{"win_length": 512, "encoder_experts_per_token": 1, "encoder_depths": [6, 6], "decoder_norm": "groupnorm", "decoder_weight_standardization": false, "eps": 1e-08, "warmup_steps": 1780}
Rows from block 4 of the decoder of a small spectrogram VAE, named by matrix and row number. Rows with one number belong to one channel. Each number is 128 + 32 x the weight over its row's rms, rounded and kept within 0 to 255. All counts start at 0. Numbers have three digits each.
After each channel's rows are labels from the 100 clips, of 14976, where the channel reaches its highest value: "lies over" is the class under the peak. Only what is clearly more common there than usual is listed. The data: strings of digits, spoken by a formant synthesiser in many voices.
# convs0: first 3x3 conv (decoder.decb.1.0.convs.0.weight, 96x96x3x3, each kernel summed), inputs 0-95
# convs1: second 3x3 conv (decoder.decb.1.0.convs.1.weight, 96x96x3x3, transposed, each kernel summed), outputs 0-95

convs0.47:100131076165129088119125118117071116108144073130119117084155134140140105205068184140130161167117121157147141131178141135124148080115145135077115117129125121129155123098109085074145117137195204168142115104127131152179138159143089113126131098137129168099139150174144156163208132138103211050
convs1.47:181093134073153132117106117066140139177145143134122143206103095114126159062162092131166096115145146127127087157102100088116127158072061138165178155069145079106071188128177116113061136079089082086080071168128103115097124099115139122153134146132147108140108110129153137112112124107144102153
lies over: /aɪ/

convs0.87:139124129131113145103140092113036122126099106107102122129188165101166150176071164151113070101145192147151127077148120155124182078130127119073120063152082159131131126125184122107128068120138150161146138103132186138150155101097087107141185067156118121112117105102114071107104112173139137062
convs1.87:130124107081116127133152119170193137162183180147142150170096103170118186107194109094117157192148083144090122136086124121129085129109067104111169181110181128133178176092095149188152141175109142106126089123106085172110132139117143171134125181084067126132144137163114174143157142125103113176
lies over: /s/

convs0.26:109103115107090159066136168143102178103175103157172118127086083131216127101157145102177145053104121162133146091134161104079100144104121165186111129076129134145126213150082088121098129184179127125144080120110142156141109122165131128154160115102154122092133096136087108157147083132112176083
convs1.26:145134174132159149144151116128110091108065108116109160153061131069147138158086125192167109127135197167160065155140138140191140145083057117180107162116115084142084163181189148132154165117119111136096070156141108123126136173128137108146086156114168205149109139096136174120107125121141142123
lies over: /i/; /u/

convs0.79:110129140107102073141135059138065084096127119142084116158139177139087094199083132117091084125154162160081113118096127156121153122131119105095127024125143113109145136078165100141152129106153089100214121089125097174136109105085069153122085098105099134099119107080133165129079150112113141152
convs1.79:157079110112134141139165107170161141167217151160169139169103109103109255076160155117137165183149055135129122120106111111135094092119102082134207105107138133141129139115116148151133129154087143121082078087105092154105144142151137098154150135128166165106139115116137164135147139164141133189
lies over: silence

convs0.36:094146144106119132154144179146184159151218139082162133130089078150169086044149152110118153135103146136098125135174112080113135114134135112202115128108142128093125132157102168132134143161126091180124115088095157120115150150118131166215131186127067159138140150151131090124105068148204140114
convs1.36:153116111150163130141062092147064092079089110155100123119157169104110178147095120080119088076158105114146093154090167142145114176116051128085126162128061107161098152116121124119107118116098147094156089179156107142148137121112112118098168051163236116155147116116125145144127155111093099143
lies over: /t/

convs0.68:102140134131173080113093101117098075149105098173106097183085129140136153130084093090075083092106112100078095114115112093099180118090151116089112147078111160180113173157110170211138159125122170062138105131197181161122104146135127106108089133123143121149076097147113138080145125119192120136
convs1.68:140094105194084116135168114138107136125156116145155176077135132133117114119133134247189159097138156123131182122142123165140102096158231163095091123182117125178139128158139136109137143116156196159119232141130141127143139124123145141151128131145191142119117093127131091132155103130115164091
lies over: /t/

convs0.2:104134098122138149068118115097128143107135099062118091118118106109089140132191085114117069098135090152153112106153149164090143147111133086154124076164103139154163128126121078171047138148143116169218104110143136112163148120127143130118150038108119083082079104061126099114175131117123099186
convs1.2:133172058173114131079186145157106116099131118132133164148138144124142182098114155146125180135127120114129178127112170143153138097159157124147168104057180104186072135106135077134230135124133146115130109140149128205114108116106085108139129149205121200135130079116138139133140115156123186091
lies over: /aɪ/

convs0.70:080129159152084114135143072136188137098199140141166127064110118130105125146131037116098116142162249113074130118089116137133168118105137127144171124101143088096122125120163139144147082122168101184197119164118190166135132138082160129150169152148096138111139141143122137135118090141172126133
convs1.70:143128100056167126136112158124090105234133104123097107173139122108120141088114206137113074132141037196193072147138130143123106168129118120091114086150101099145125120143077139145109140131085143095088129117105061084166124138129059143149157103115149113124165132154161136115127107107089115146
lies over: /s/

convs0.84:118084139147065088131138107152157113068150134177089110081170118138116097193104099132077096103167194129075122150080080151128158112136126170086116020111155110135134135060139107123153096099143146151217129155158102138159114120119065145112098095108119107132120104135160116143115105139158141107
convs1.84:156130113099146173126160111141100153160171131104165130231089150114109213107148171117147134216128056175149126086104141128116094110119092066124181199116109150153112133151116149140099150130108140137064087085098150154097170114132172112133163145114131156113102143102127177126136151127124123178
lies over: silence

convs0.37:089160156095150188107135116116182178120107168123060132120075085100118125186080089150080128110145133143114115126127186109139200092134119107147081201093194073093126141089129150100135145114134081105130137120114121146154108122128150097095101180165137065133128124098137129085057140135180118163
convs1.37:165125123143108090130056128135063085138152081136158114119164177172103119079166180049134128165136141119128108143163125144105083148104093154127157046214073166168120139148079139134118128140119161141104097139136169115082132130087111183162138120095095175131090136162127165143147130130090087094
lies over: /aɪ/

convs0.90:076102080205091096112125112071136119087156131090164124114183148109151155132092108197111078138181115129144093094117074134073181090119106111051126137123071147159125125143119115175144074121096085106095092124080116107148121118134144118147144088170086127144190111127158100165140113179115109157
convs1.90:138140159033145137130044123137143122159141117112097111171082140223129135107120122026139161153065125150115043149113120131060116137048097122136143131133122140099121075110110130136113147117118137143144110127145137123153094113149100120132177128109114103102177092117094185134120120122122071111
lies over: silence

convs0.86:147199127145165106157175140076147155120118122132095162134121109101121169092095099156110089133160127104084174158121136126141195080184134145081163142163068128125123057145176165171146111076068134101169171091113154109116124139127157097116146091113114083110133139114124093124040135136115053126
convs1.86:120125170100144146121076163156122139118157135126140072140126126163134105144131139000143150129091133139139086107141133146090121165075000129160140105108141127118147155132121128131132138139112113144122072129152127140111129138118118151117107146143082158141174136160118154138134130126139139149
lies over: /aɪ/

convs0.95:150101157122191105118128115133147136132068138093151092117144134073103108104093143111126096075125130070100108096111217133118169162115101079105167137106123222206136104083120079175151077143136106180092117123135156123085104126183136103136181140119185109135096127133155071119124116122157138105
convs1.95:102145096119008100124122111079141146130105116119146116160126169116137063129171160128105123114204127183113127156132103144116077134155048141133094086140120005125131138170180117119130152125133143102111128095068132135156172136146082133173121133124166146156178135138109160146133137129132112104
lies over: /ɪ/

convs0.6:064154162092173149111101107099195211156092151041090094109130055101085104130112103115133126099127136107122107077080116126110137074119061101123120145084151103148122132135069159133106145161142059126119113121063125065137094143105118142102133105121126092079149150113099095094126137136104106146
convs1.6:183119076201096111155090142105087088104131132140164170137163202142137129108192157141113152165159118119130122177147133118194143171168169146116133130192134143168154149124164124135140112119135206154148126123179133193140192090126155098154140139161179128148160118119155198096174106137120148112
lies over: /k/

convs0.45:168159114132116116118128112151151138111136109105191135186097155088108140156104113130085144133161131188020100097107121118133124181127111118112183205141173080116136143135133125153130117071089103094067128171185134143077156133135155041154144140131095135135135161095120149163174135142065113113
convs1.45:092124141149157143139062092120117103139141114170066161047166100145108109087128135119125080133112119100196124197156146163142136118124071161137098078120093147157123142084130146110142122161142192138192078122090112106153113129077107196148160138134159113162095094186156155080114084109172109134
lies over: /aɪ/

convs0.33:124125114114100118114157117162097226144120092159045121130105081089127128129081121133100132137110122160121117144150083126125129157135166124162049086124129116091126143121127154120125201159123129117161115070095093131167117193184100081206193125122108064108142107126140122120063129119171144159
convs1.33:133117130129152150135080116089135077134115146090201089119186159165106160140200149084140118133140112143147124135136158127140122108097042135138202157164088145173128148113096115125155094099162144123116088170149181099117132064084175154055099144131140175160098156143128187152145143092091093099
lies over: /t/

convs0.8:102148137112122087133128173169144148111187158093145088119129061122160069122107109102086111122150088093133100079155105071086077099101110118111092070124116109127138142097113122183108147107108066148131104130096031114106088225114105123180130098150139141133114112096147077115083151146096143110
convs1.8:161119086199124164152120083066129126157075149136147166159189179114077171153174133175115125166148119170159126153099129147212128148163132117141170166135125114140147119143123151105140091145176188117144125097172157135171155070146195117118165124127152123155154134119140206103186108118109147153
lies over: /t/

convs0.46:100105106116130143125152085097110150131228120120135113075125104164121020148106069113092145147123063191141113150094162141097090116124129140126105076101113066139159120145110084109146179125137108160123129167088129131149122118146103120148163114128208124080137185129146143124125160068094099083
convs1.46:143118142160117150131143126156123122027039153121125101102142123145111171122154098144155139085111143033095098078142127125098140081114101102116141141155153188095145170109202103121121158113126174148120147113169139119104113109175145115059025134137102136145159147078107131110124118172114111121
lies over: silence

convs0.49:103115122156152112080096129137133098104103158110136048137128218193093041087148143106146132144145124144141113146129126136107103086088242133141107125062142130180147150155121124144170101123136099141114120097052123133133148076112125124111121119111102103090083115094128110089138076089151147167
convs1.49:092124132086115111104125135137158137184172158089168035139089081174136153058119097133196139106096131114095063103117137170114111095053223113157087155113137134110133133131114117114133122127125183141067165148094136132112122132133128118155172131159094132113148101064106083142135107091108166115
lies over: silence

convs0.83:121122057178091130134153140137121129117122071132128197068135114058099158128126087171108089098102136079126175095097097108158154107180116157107125166194082110142102124140064153117110072144127139084056166136087105103114088128094158152165154123161140133182141139154107141133119146198106159124
convs1.83:111129157087154126137066146110136144131122161106126066140130124150119107124123118000125124126113115130129078126134124130117141163086000122156131120104145118119131153118120133141135122137098120128116052131147128127123126110131119129136117135127075107128182145133122157130117134117138115135
lies over: /aɪ/

convs0.65:200110139111140105122117131165080120143160091160149127213111108151120197074128129105125132112089153109119140083133133105110113117107129112126130166091169148133162162175100114175164088155137133060153102123157146161018114159118214132087146119127164106124134143091100161091134184141115153085
convs1.65:106129110155146132127138109087176129139097140128127153030144122097146101170116140214144112125154113151136100160156101182167130148142091149128136112175151085149115161106187153097044168114175151151127121134123082086210153109160049095159117117146088148120131102138144146109130079101182142158
lies over: /t/

convs0.13:131126128153170081088111133144159094156133150089124113176046170163129128125086148115108136097134118094119080081105110162086154142121112124164105114097106092176067165138069108151094147132142131061135085071202141146067096102168166084093066165128134137095091116096082137087136160120130131113
convs1.13:111102134165117133108105146136072118078171092184108158058114121065122092140119144179138158059144174150183140147154154148137129127118135154169124140119094101155105151150165125086106134138169125130113119157142135145128147136076125131143085181134244183128150098157145119116164087113169202083
lies over: /t/

convs0.21:130113149121146073122117173125117070118131107123076114135138147132135160101131140119091113121086068157191119116108065077107186105110145121141079112162096101141148129145092102169217125128209100077118116068120120167127106097126083139126114107139129026109110094083167104091130134135104087107
convs1.21:172114137141112155140142083101143181157109119114179115166091077119135116195157140154177118169156153135142162127146118185158115161110127201103165159172075218141147160167143090116082143116161183156146120141126163041116139163111179118126147091113112135168102115136100152128176134128120085171
lies over: /aɪ/